{
  "loss": "hinge",
  "discriminator_arch": "resnet",
  "final_lr_fraction": 0.05
}
Rows from block 2 of the discriminator, named by matrix and row number. Each number is 128 + 24 x the weight over its row's rms, rounded and kept within 0 to 255. All counts start at 0. Numbers have three digits each.
# short0: shortcut pointwise conv, stride 2 (discriminator.blocks.2.short.0.weight, 128x80x1x1), inputs 0-79
short0.0:134098152116157128142132105128104101155120105172101120125113125151125170199114131149109134125128116138158133126112137120122132098066170160151140124083114103121130134106133098106148147106127121133137102133109094203133109134188155128125126118
short0.1:164148093139134146141114136148102098155129129157141131129096121167122176102127136083144143117109156116121153119145164138142097082138135121134151126144146089133127071110136108127196138109133146172108114104137096145133119141177162094097139146
short0.2:139180106111118146113137116125153087138138147120150159122097135122112122091138093149132082150116131130134161149130151170123136116161097104143142093156093167093100147085209136126158136136124141126140152157125158111171141143119122113108128140
short0.3:143165138127125140128071121151140154086116103118138102115154101127118145154143141159101120119123151166116133130113119135066100095143146150109072126119117148098115164109120157171123167151119127095152097125117120137127129149141112170172158170
short0.4:137143117116132103132143145159105146144094117117196115130108113084109094093129080097134152169129140146105121097130098161149130142135144100096153106107135128130127118173099109099198148154129087123139132136097095116130125114111104150129139159
short0.5:129167169134153157120133164123105099133138141150125163131129118141102186120105125136114132099133106143137110119092110128107129117092077159088172116136127121143097154096187131111130123158124131102139145108117104160091126111199121146126143151
short0.6:160094133140141125131176119125127119086122129092107109132151131130125103144104139112147135101114124112118109123156120123103133143110167176167093140114113122108109140087229117173145162121122128118102133121126135108085133139122099084141142148
short0.7:149100133117149122147089087149156132125127107125112128115127148135134117066114134142172120136151168165125152121114121120132126148119166100072126123140119159101151127094140109150119168143148204169123098148126139114128134146090137150160161158
short0.8:111160136121157161124125129177134085095123138192133192132156115127131161139159112114106132138127137125071117110116135085104170138113119135159104120175135094109185127133122130115124109137121134098108103125134112126088150156160111142125133128
short0.9:136114148137145107105096180135106103130108085110143121138115046131124146123112136118133143141125139135119119129164106116085127169085100154127116133109136149148093107131183139169094147150130114116122100123142138140060126155118116135157107153
short0.10:169169110141105155108099130120121091110129112111105134148134087149160126171104150175111169130110110140112108116141146132117136117165156135072136113119129127154104172140110144105167117102115129153120112132154181071093143152126113148107131132
short0.11:127073149116137149134114153110148148130118128137124133149163138171125111155130121118075189142171126148140150152145148111135130106104143117087138140103134121117120130163082125100103107134137156143158152157120183083167070127144133124125112115
short0.12:104125145131137119144158101111137124167120123101113172151145100111147085126146131109110146146155153171125149095075151114134130164102134141119113099102143152147158175120101085120168146135152174136116131134162098117101114137073142111166124122
short0.13:136107113130141117121154125101114136139124162126104154119127103101092150123098141135119090093096141124157107120122102173110140148158114102136169089118099118092139165048132120159074123151148108113129153116111087139138108148111121164153099127
short0.14:120139131125123124124087129136115124144135108109130080143089124140152098165168140123143135148130110115133119123093130115126164130131125117105126090126173157177099118220145140097135152115102181149143095119116102108079132110110132123094114135
short0.15:123164130162154125132182153171138144145126146121135160147148113145184139138178120120136155134180178152117157138127090136085132105120149144144120167111176117128112108093150113138166156166126142149117137121135116158146118125161137144150150132
short0.16:122083128118157135127109163130112120144132108147107146126138135158119121151124089124129094084102148124156115147109116162153125131130041134126128147139122104126154131066094092123124120125136088122147159127113104104169107134165118144138135190
short0.17:111170142121171123121156112136123114116127132101068118146092147143148144172110154105126144132138109137140109145149147125107118071151123156079136122126117107096084151084139153164172126128136120155140085136103190123154140114130099120137126145
short0.18:133150139138164135147109097138117089148132123135091122159122159131133165109166077162142142188149140132130115132120146116121126080125139101159152106152128109095153134129104140175115118132166113144146131132159140134138123153151144075189144168
short0.19:131098139099132107133137121128113100140112119150050115127084134188107161183143118149097149144136121139141140123093121097142142114064147159132098107119149137119148129156124127132142140130133150153114103136127067164151107115146160114140141142
short0.20:158129130158148115128121128123091144152133111146201105128099084144121139088151135164147171138132128120142129139119122137117107082134078140129133124134165131120153074177105130122190147125128140103114166126124110124091128133131120104077139116
short0.21:095077152133126109139112108100103154110124133163078098123122109112133138121081113130116144155112136146175139095142138138130118139133149107123162135118102110191108173139109154185180138122152132128128157144166141142099117134102129094150103136
short0.22:154144115167124112133155143128123103159102119104132083121097126137142088105148122127142114123107147118140090128115131174104125029140129105091146117113118108130108159189143112095156146143125161129134121120130154118139096087125143132162147127
short0.23:165076131132130166138086148132114171184147086137105133122131133157161128104156107124152109117132106135098130102143144181100143112168132132143099150080124157109133105122189125134121106091100105178143116123123106114137143134123112118120115136
short0.24:151142126127156115128149135120100121130154115165154136119099121126143124132106142149153121158118117130143118123128116164132163211165133117145096134126145174162123129097233116171136117116130119115113151117107104142093137123157123147116136110
short0.25:111104131148192153132148110096101185104152140144126114110127130139162116109142128108151122154161154158134136113100162115158126102098101113138118141140155127142124081159158129162130103153121098082126095110144109151091092131154142098153092134
short0.26:149162121128159150093098107131101138140118134141146086125146104123141101094143172120167118125122186130155154112128147158094134073138101081117118133102134073112154131110137103145130146083124124134150131123113128109188121135107153169129147135
short0.27:105151148134087141135144146133095089163155119111144140103103163116199136130147142088151119135117134100144105122137123147114109108104148101115153116131129099095135160139153153108143131136126139084129087122130197100120185133166132141153127145
short0.28:152098074159115133149032119144126154153141124123150131134150118130125148118133106100102102159122128133128133149129121121108113130131095118165124111125107187142177180167116105087105161108137134137125119090101130117109136122128150108134148115
short0.29:101213129122172111148146142143143157158116168171104139138147129124150119148144088126098145140131130142135159142117133120144143148152122188131137124136145133151135145114167114106165120128153064135144147129170122092097118126096139157126146119
short0.30:120132119083100136123157081150112155137119102138142134125167111117152132163133115129141103135136126126113149130098119100150141137064125122156120149108156136126216143112126127112134100123117110106098127135179168130080164142111124094106134091
short0.31:115136133144113146138149152136153142112162138105129122111150165151122140048141121148156117129133163107126098147128162141170156182125136101115120122110137112155102083144091114113092098147146115138180133166108157117087139138170112111116138131
short0.32:139142144147167129128133110109120120149127115120105112142165132143170146134125139120192111089124134174131113130089136130128122119140140145135112087118120135146178133101153153167134173148154168130078133149139108114074108117139121121168158187
short0.33:128146101119079162135147118125130150158142097092112135118126148121164169117153108172099156124159090127113132118136116105117119184124116127114120155130127213118118102136111134134156147151147083156131083132144167112155130118127118094139156132
short0.34:139141129124148136096138082130157144107119131133116115146092130125141130160117082115164129112151125122151108127125155157112143103127195122161094145111103093059136113120149119128091123100154158128164119137127133120115127134092132211134106127
short0.35:166117111131112124115132130100114113125116131128131133135199161098111134126145126157130161097139156152118118100142102111144134123118164122103094116114132093149146138179120129125131154109115150145108170134198132133060145147087157138134172144
short0.36:124093165130102137130142143135104140186159104108148133158137127135083118088091145129133162121102112099193155170144135110166096129116119125086159144111130128126105123107130134166104161108141128117140094122160157093185122127124131108123120127
short0.37:126098119126110121153125117129161127126125160124088132134087184138126128146135084104099120131131113139110159150133144142185162120137164131104110142143129111133104161222126145087170117128131130158100103135114153119173118096147138132118125126
short0.38:135100140140131094123141128124136111154151160125166115144125146153115155123132119106115124154113175148159095129097132124156146097140174123134125106134130037123107111157113122106191146128142121142125200130128118146132083133119119147121155149
short0.39:138114090160154126149099092129111133112120141165146144126139102135137130134130145168170145182118143161151162154125137149144097145134130146135133123116152129159200146164098131170115137191136129118115173127141104142101129144072130136138123116
short0.40:106130144145172106144101124156175165132121064132133135128122116145172114129152162150179095103115143162113106122120109206144122140128172146163129143094151109139110149154163132159113144161139119159106135120126136126146149134106126117132136116
short0.41:127114169102146140115112122115148117133143140151123124136119104072123102153127099140166148139112143129118136130075137154107121178163144172098095130142135134111101182133134062113096134126112161073113128127104140130155108159145138172150129140
short0.42:138146134122095113126106135097112167108121113119164108127093143134129111204143105100165118138106162125151125114140116134145118068166113121095179126148137153151131097194146134157134104114103120177128113110122125093108132130113117128105142110
short0.43:149153129106100137115174093147126122121108104150118136105133129124175121148148126169185148143134111151097119127119129140140148132096179118093158131135142103136123099109098099107099084126134099103135142151191104112109138140160118126193131135
short0.44:108188136105166117128136143139087138151104094114102142124162115122148084114128156104142111104130153171096111122101123147104112132128116129157125139101121126137152134102081145110140162128114145152117105125149128151029129133120122117169153136
short0.45:134161132140095130118087148144135121093131127087128103143114132123140167164147130109132101141143116125127132122137112110152133089212117081123155133137115178100122117138161141149166111097115135111116174130129178061126135110108127124116133139
short0.46:144090105095139113119173146108154095082124121126132122124114162102131149166100126184122121128216124145127120117097153107117138076126170161126116114132128125107147134101100122144116103123137145118117125120127142163106134132170149139149130176
short0.47:088114120091106161113128151108125128108133135117107097115119154155138117144100094110100127122134127160157147162129156135166167084109136085106184117151135108115122116142125125098149091134143078160138089124098194110130131101141125135151128159
short0.48:102152155130219114153160105124129130130148145135136126158086113104110117149147086088114138101122145121118135111112103105134105116143130158142123139127094150138161099088126125118107104117098141150087111102109155150101103118181142081121134129
short0.49:129128132158126119117136073126110189119154154144108141125170142141165166151135104104143089119112125137158140127116126095124158137113189154120107153138148131118140118165098151144151119123154139139157188144143174130109107131100155148149143169
short0.50:109182126122144125127105174094115162139101166114146126138157145129120134139121066138138102118118155158093087121158098120079107119114075159140138132118122204127104108165115129082142151136125121150124131100131122139134099135130139118105133119
short0.51:115121128172125136121129135104120192124153151179114114110171086148118146091106145143194150136108109130136121149131116131112135132092086122149160091140158107115129155111118105142117137160170120112072182123113161113107127121125119129119135123
short0.52:161147088125119110119155127136130136148110169120045132126121186137157114127171143100114143139169141121100146151190110137124132100122119143118105124139153113154155168122108160121157146125129117130129128135176155117108148083143140118115163137
short0.53:099131105132133126136113111147144096147133134144090126126103110150123136169114081121132106101155120117142147144091144117130124087127116156092125129153080136045127146129126141113125125146115120141114103136105075140215101117146142151139140150
short0.54:118102140138118074135104115144157058138093095135118135115086119154152095119123123149121083142108128116108138129121120102096124163138099134142103153115156163138131141074137149144109132131142164127116148117102049140115133120118136139114144083
short0.55:140112113114134131148132089122124128086160163133084089130107154125143148177111134125193127110154132081173125117143135126107148099090178135117123138113111136117150152143125156117105086127126122094135119118141162129105124126152116170151144188
short0.56:150116154113151088141148136151136145155095112139171102133123088079115129107126110124142145122141120107165167164147117151125144142097140094136132114154147156101166126106135156185185102106105123122123120112136167082177118113134157110124140135
short0.57:114120137142086145155140112146107173134115127132115186105201137125147108121159132145142114119145160134118142116146124092164125172128114142119139120149138126163111122140096110113113164100122149131113157137172143160048131136094128157112139145
short0.58:117173125129095111122111157146113108116155120112151086131102105129175123135148137147147130152125145115113119112139149063103117112125102128100110142128125119138189171120125181127126122143108090106121146141132179148197149084139127120131147107
short0.59:134127144149151142121101096136091104116137119112190126114140134145132122113139107145134148090110152141131112110123087157142137106188114126122154140118134153157152093125143107082107168138112124152117111129103048091163100119114100147100133158
short0.60:146116132153161143143125129134118164124122102167145109127153156124148160119111139176141119124108117129170131131178137141116117157143115173145108109130158162157157176166062096135139148110175143140137158118134177152127121128150132170104139143
short0.61:137147119126165133135037125133127133150145179157155116119107131114141103130145109160081129117133116161123139141128105089125116144158129140113142130143163121176112173145106135110094153151095102143150121094148133172160136095110135145107141105
short0.62:124157150123096132135183127147120114102127118164167150136088140137165135132146128158148134152139130133134117117127121121134128137118108181098097173124123119135143189127080155138158128093136143108118106119160201158096153110155102140115124095
short0.63:153125143147106158135088126121143162097125096147172177131159127098100098109142139163142171132104147149110130133144120134144116121066139123090112083117149105119127093124084163104137155159133120129103164116140141144076116133100142116150151143
short0.64:152130124106123134125136130103131103155167132132116119110136137134144120123102155129114157130133122074149117083169168124159155095171140093179128159133133188089132127128116166149130117154152177106121176157121133133127132167137150111138126172
short0.65:142125122124174144143131137128126168113135124138135141117131133122148177103116124137136158142124077126149138137160118135119114186120125129144219106126153135138107086132078117169119116147132125168134117136110117115172109162176124166153142147
short0.66:107171148138148166130152169143096075129151152105113130145154131088159131109139158104137110130149110135116145148132131091107120095107141118133100146115119136142206147101133110121129127102137115109117142127126211157111147131144092125116146155
short0.67:102147123119123172120129152130112131151126137131132166122199105137136120114123095135130148106133157140153125153151072089083123178081147094139105148163147105109139121102066138102087124138142159116153131132099132139123109149132124131107094117
short0.68:122132130120130143125165154134119097132122113120107119134203134114095095037143146133131131121146125127127134136143122122136132164138103125149127130132153113125156129162082109077111129122128089139167147123175186111086131128128147140107112101
short0.69:097162113109177103142104147131156127099098156129109123147155156078138155179107131166153095111145117150115104086120101104094151096142158156121119122129112109115163116119123139131152125074105100107137140113132111143084092106151149138129142108
short0.70:108149144102133129158157068141121133098127123105112124110108134122132125073139157091125148122077183170089105098125104121127110110108161116140161119161148178148083132170120128133092117164117133129135145133122112138132136129113131138075103121
short0.71:140101141151147122129126103090115140111138092131102120138081083152185129162168137144108150180137157117101132119164148110121121160104134108131141145160110083121117118114136121168070132133114184134108108129137141113163164155130129116155136123
short0.72:130166142117172152106108128127211152082117136106142094127107110099138087096121129134165132136140144112114134149115130108109130116079156097140104161124135091134164145113130155151132118106121106131087135143113137103132129105173148180144146127
short0.73:142166108145117148142163101131097111137144137107072102131122114170107120117130134138095162108110119111162138123140157137127152046124117096081119108120104096108128131136100115140150145086128104142151108140132125073154146127094085152127143137
short0.74:115139119145120141153108141126119143130123152105080147110116092149103098114152136146150156190130136149124130131124106087126117149150057152165183150138170122125146154169124145115085120154136144131162107139148133129153159145089134129159099146
short0.75:113128136133133106131135173121133109160092131105126089126138151122071093147130147172118159115130104103105136139122134123129107195164065154146108109109144130140132120117083139091144130119110157132127126130130092120125088128175143118081164145
short0.76:128148142099098141124157128142124173124123109117124109144126146118168115048121110127122122116146149133139131115110106136164151176114144114142120098150074143157129177123164122116135145046127107168143109127153121134100116115089149114127115118
short0.77:126124133123125134126097110121112146126094197139107111135104138137116089153113113126123117096125133124100127172113143135109137156142170126178125116142118101081125085136219104143143128104127134136158170121147121137127139110071121148104147125
short0.78:119115118115172106146139114134165170135136149157079108132131118108136091131163117126108143198135103119099158128084150103157135159135121126124140107137157152104126143154154099158143130123136145152075093142137155098149140118087172145129133162
short0.79:136167153115173146123192097116129133140147112181166190122150110109132131153136141099152115134123147146137113138131141148116140163157148116120112122136134157144140167096133156150084120145144131149138191113172150129107140123150137113085112119
short0.80:115072127108147093103117114111117183160125133149119153128102113118169131078128157137145111138110124145122116133121140110160136124128133117131111108128207099092121118123142162121117092145114148139139092113135134130083104190131151134123109076
short0.81:142150119121135099113121110129122156154131130133144107135154115149124079141147111092104109158131121154141135126091135111132140146113157143099098127119154123179127140218132153131158148138138113129139106139151125142034131119084136098116122120
short0.82:116125116142131123143207135152131166131120140112071111127139143098140106113127160138176053119122111121133110157128113138107112118144132123129147135117118114118163161075124134149106109120131115106125141124165168168065117113132117126157104118
short0.83:103123131141046170143084127180101118137150131125109186135153127135165154136155133121116158136111128129121164123143108081111112165096118152131124146137115184104136121147124149120107136148131133159100088125099146140163136133112123108099126124
short0.84:168112114148082097137123125132128101111112120164159116127155145144133118103160095145133134132139142139171103143107143125175147090117158119144122071149116126127130119201100126118142144123149126095125122135154137148063106104119121147184152128
short0.85:107132118153119148134133165122101096154130092187106134122137126107152092136126171129122120135120099142089118130137135156164131098095138120168159119104116119123121141172143109151116104094106150148138110108109065157079145138176112161124133094
short0.86:127115122118136083098164151133136102134115139133175116146138141124140089120124138124117171171126142129135091138113131109110108129084130099102076172107183129141153135168129118125140135115134109113137140138153107126076115114175154162129097068
short0.87:135139126122146162124089102121122152130113071119135140137197120114110124073132143127119183119152169169131126127149116080108126160090135130126119133130130130127087121178133104129134149126129095109141171114166123123084123098113108129163104115
short0.88:113149145129115191152140104150125136164141113157138151141099155127164127097119111113127126133146131131144156148129123170130131147180146143124096106137148164118098122067164101151163138122134108099110098126119147094074078135129129116162153149
short0.89:161170126133114175167143101106107158149122138157145153114159130133118100104111137104164191107135171155122132119122118128124122161142153127129150117141112172136124122135144106149050163172132136161123117108147112117111129142110104140150156164
short0.90:126113134122114139122187103161112083148169093110074156155132131132124143126134152127099153108130127139184160172131145115142157128116152136114126163140123145094097122148119142147102115105129123130137155120092131130218109105119119133115113144
short0.91:109163131098142114117127117118149102149128130111080126133066155106158172193122102136170126127112128117146133169125116103101123130163163130141145131149117124124169143100118134071110140106135154144122153127133172173112155157147145142122163126
short0.92:146134127099107118107152146092128129100108144146124098114127131127141090090094145114097102127091083104082131162151135140162094098128140185135126099128148155187145105141177154124170100132126112101147127138096141101123135134141168116129108132
short0.93:134137137136130113136112049127127084123143089139130118133120149138153096105130123141109082138115128146106117112156111159145129138119145178146115133127120182173103145088146135210138146132130107141120138131124119102155149111132136127184160132
short0.94:145095128149145099122158082103137134144120128152097174107121132108105119127111127127133078163128115092159133127134135157124138128157095119135157117136113143088126103104093136099129098140137123125130146140117042119138123124070138157106099075
short0.95:100123133121110139126153080133115154135113125167130160125161153120135119147139117113119125145153137133127177137116125096140124167151137117136095134111129109177145191125124106104147106106100080128108119127149147169058143142071141114111120083
short0.96:120141135115128129138106108157123120131144109125073121135099140159177156163142104145148098099154115126149135138141155128121148073119155177145109127142113113070135143118114142125156117097135136141135109133109153146217129142169139150141156154
short0.97:133173174113134148154154157139135114115113122102153146137131156118125110090138132125141150112124103177130113132105139166122130093105115140104114149131134067163069132163143117109189155118131123146146105150141130153103116108178100141107168137
short0.98:136121129137166121143129151147142132157130130168054134126108119102110141179134081126103118130139127115157171153116152135152135095131164141117137136136137121081127110136128119100142151160128163102096110127093062152158103159155166149130127140
short0.99:124096096135176108146145139135116124161131092110102127146112122150127164161130092105108098173135108096128122120133137077154138092195119183153126115142119133078133116121106097120156117120152167148113139131129147107156131101138157090115109133
short0.100:124086141119138149134128079108112196146123128145103181136148178136157106160120113125139115132147130126157132137118123114136122164113122152138147108144136161170114091121068110118097134148130106126157121138124152124070110128059139122133127142
short0.101:123111146128186096113127077120144143134129162072127154136112103089145153102122111118128127146118167136138135087116158146158129174148106122127122137136129089120110150139162136102121124054121151156106136133103117080134113149089131147140133164
short0.102:126156141112136119123093104132129159113149153107115109145109104129154155181150106149145159142140086123095117145108140059116141100114127135164082111150106152150139136123122146153150093178117137108072103141135178129163124124132129110101111154
short0.103:129134116132125122123126111105121116142123141127179110125073127123109076128141072133120123111131141122146149124123100128106123042179144098115144113145106121126102117201128113076168147110111125156123097123095111120148102111133117128115144129
short0.104:123134139130134151105113151127093120118113112113176135143149115130105095101126138156146135096151124156095118131114120157122125133116105134141110133108130136154118110142108133079141132101145061144108095117137122135022107110113100119074144104
short0.105:131098136147135092145117162150126125151139147131083158111126154129133178098164105131102096119140136144063162173141110092127103128107126116129103156108092153129120161160104131184143126149124100139141131098170156090134125140148124094143111136
short0.106:149094149141081124135063148133148135110141158119191104115082156160115112109142083120114172138110133129176119141109101149151146126140135134125161094146116125143103126177129135117173132097107123139115087138104103116119126100118113144102140144
short0.107:136103121120156129144123093137135120156147099098108105136098122134139097086135117108153129138130151109141128111099127088115118100142097122126179117116149158110090148151154167129137126127125221101109145077137120136069134120129121160155145141
short0.108:117153115128103131133172158123103091127130084140095129135158161129127108125123136104121142102144130129138152123121132119169136137112107077124118135118124131198165197170113088107129144093134153132116150134156116148071141135178130138139114107
short0.109:122168132109181126120144095118127166122097138108155142130116109127109103097110133135137084151109126108139143099121119155102108179149190111126119090126161149136081120120119119097129095134140137164110150127095076111167143140113140105099103095
short0.110:138091154164148129131118112136081119150163062154121150128184104136156103110112155122145150098132129141102092124124148124110160111104156125105119085124143115109110117164147122134096132135127138138090081152123129131078114140161134144150152173
short0.111:135156118143121139133148130143121114143102083119112132138209127103119109044144152132158125109145182140129143127132108123135119140125133107140120147134148099115164088118146122085122133077127111132154135127164170159073133142116124139119145129
short0.112:124096128131112155150122137153128069154125128116109159126137104088140148133092113115134050102111104121122147092154096149135087151147106200144151144127098112114123102124126142121127144164105125115117113127112161134081167145148105130120139145
short0.113:151099115127099137122105123095131139133143127146112114136164154100108139116111135097163154097115117122142206186128123151159161120135171142125102139122154152108123062103151140100124122116141106172114086123093154146136122134139126117157123163
short0.114:161099139118055116143139159128148138117128143151133136145128137125105120150148098105147134135136104158153125130102126182122116145172156125085099127147105096153066160176137128117149158123142114139140090143095158126097116115166122138115131087
short0.115:106099150107119125144135121138156160168113127134160144142125081092093101088129113114094115148140103142124121128098113132166132114120164135124111144107118115202181139131093145137152117128134095105101112123155109127071122118088134114172115106
short0.116:165144170180112144148138132116122126172152158113135125167148122102114143090139127093122170142127099159153133139121149116095143110135123132129191129110150108122119084094112108166115166105140084141124136101138109112159099136097153148107092107
short0.117:147109111136148118122153135140117072133104147126080097134163144107107107152122157118198119117141160134130097119139125147099123126139141078098134150123137100091150115082128109130144137098128169086120120122127188107080127148139125159140151127
short0.118:122100130109136116116123121119141118093138132125147139129171122130093109089137095154081143120129116152117134131167129113116142149081152167108114144113113152117104151172107115152125142108145101101159173152170195106114116140084117132182105113
short0.119:112101104136144108119145143124121146134111154125080118130095130116168141206121114100179068134132120118149128120139124136159102112144128125139172127124124094141147129147134140121109108100126128111158116122148134123057128136105136122206119141
short0.120:162143127129112150121101135106155159111118129136116120112153104178129097096137163122126096128127152136120108116136138155120129135120116090140130127130155159128153201135182160177161119122103109089139133140113071099161139141083104168121131127
short0.121:111173110123175107151091165132127145109121172139116144136120109140126101095119110177154116133123155136115124138153154155132103094183166128171175108098133116167137120135135118071156152153129161130145139134085105114149130120107134113114103132
short0.122:139137110113079091119115083113103141108134153125185117121136124127088107116118099116150130117132112157087081129114103118122127127142143113151094144103125117179103200168094098144146156141088126153123120128140143168127140117133110085118141124
short0.123:142135140122082115116120109143119173136136117126120130146171143119136085124153126129088203095118127140130107158122123091141124097080169115112102139133155131150128140209082145102143126122129116116132138121147167092101124097104124118130126124
short0.124:143104127142194124134141171115111103147119101138126127130076117092146097095145115109126110140134147133107145100137122182124132144142084102126156144139108074078117088173115109143184126112133133145107131102128111098150144134161137142127145108
short0.125:101143107115089164130123091125097121148152084136127130128088150125145129157153121087109126114135109110116119108115103091121095084103089142102052145136131111082128107118115139078112114129139080138099097127128147106132138104109088127147128118
short0.126:155092082133062103141147114127124178119119146135151144132072159086149121158135134133147118152130129135151140140153103113189108120145132117142146128136146096138130133174088126120107123120138093114128153117139115148066131142096145126173115120
short0.127:145155115132158144136160108111146129127143150131138142133073137104169134105124097096184141113142127101159102125134139154068097100142075143140139120150097114089108121101122117125109120097107143103127123128153196102134150151130120108149148165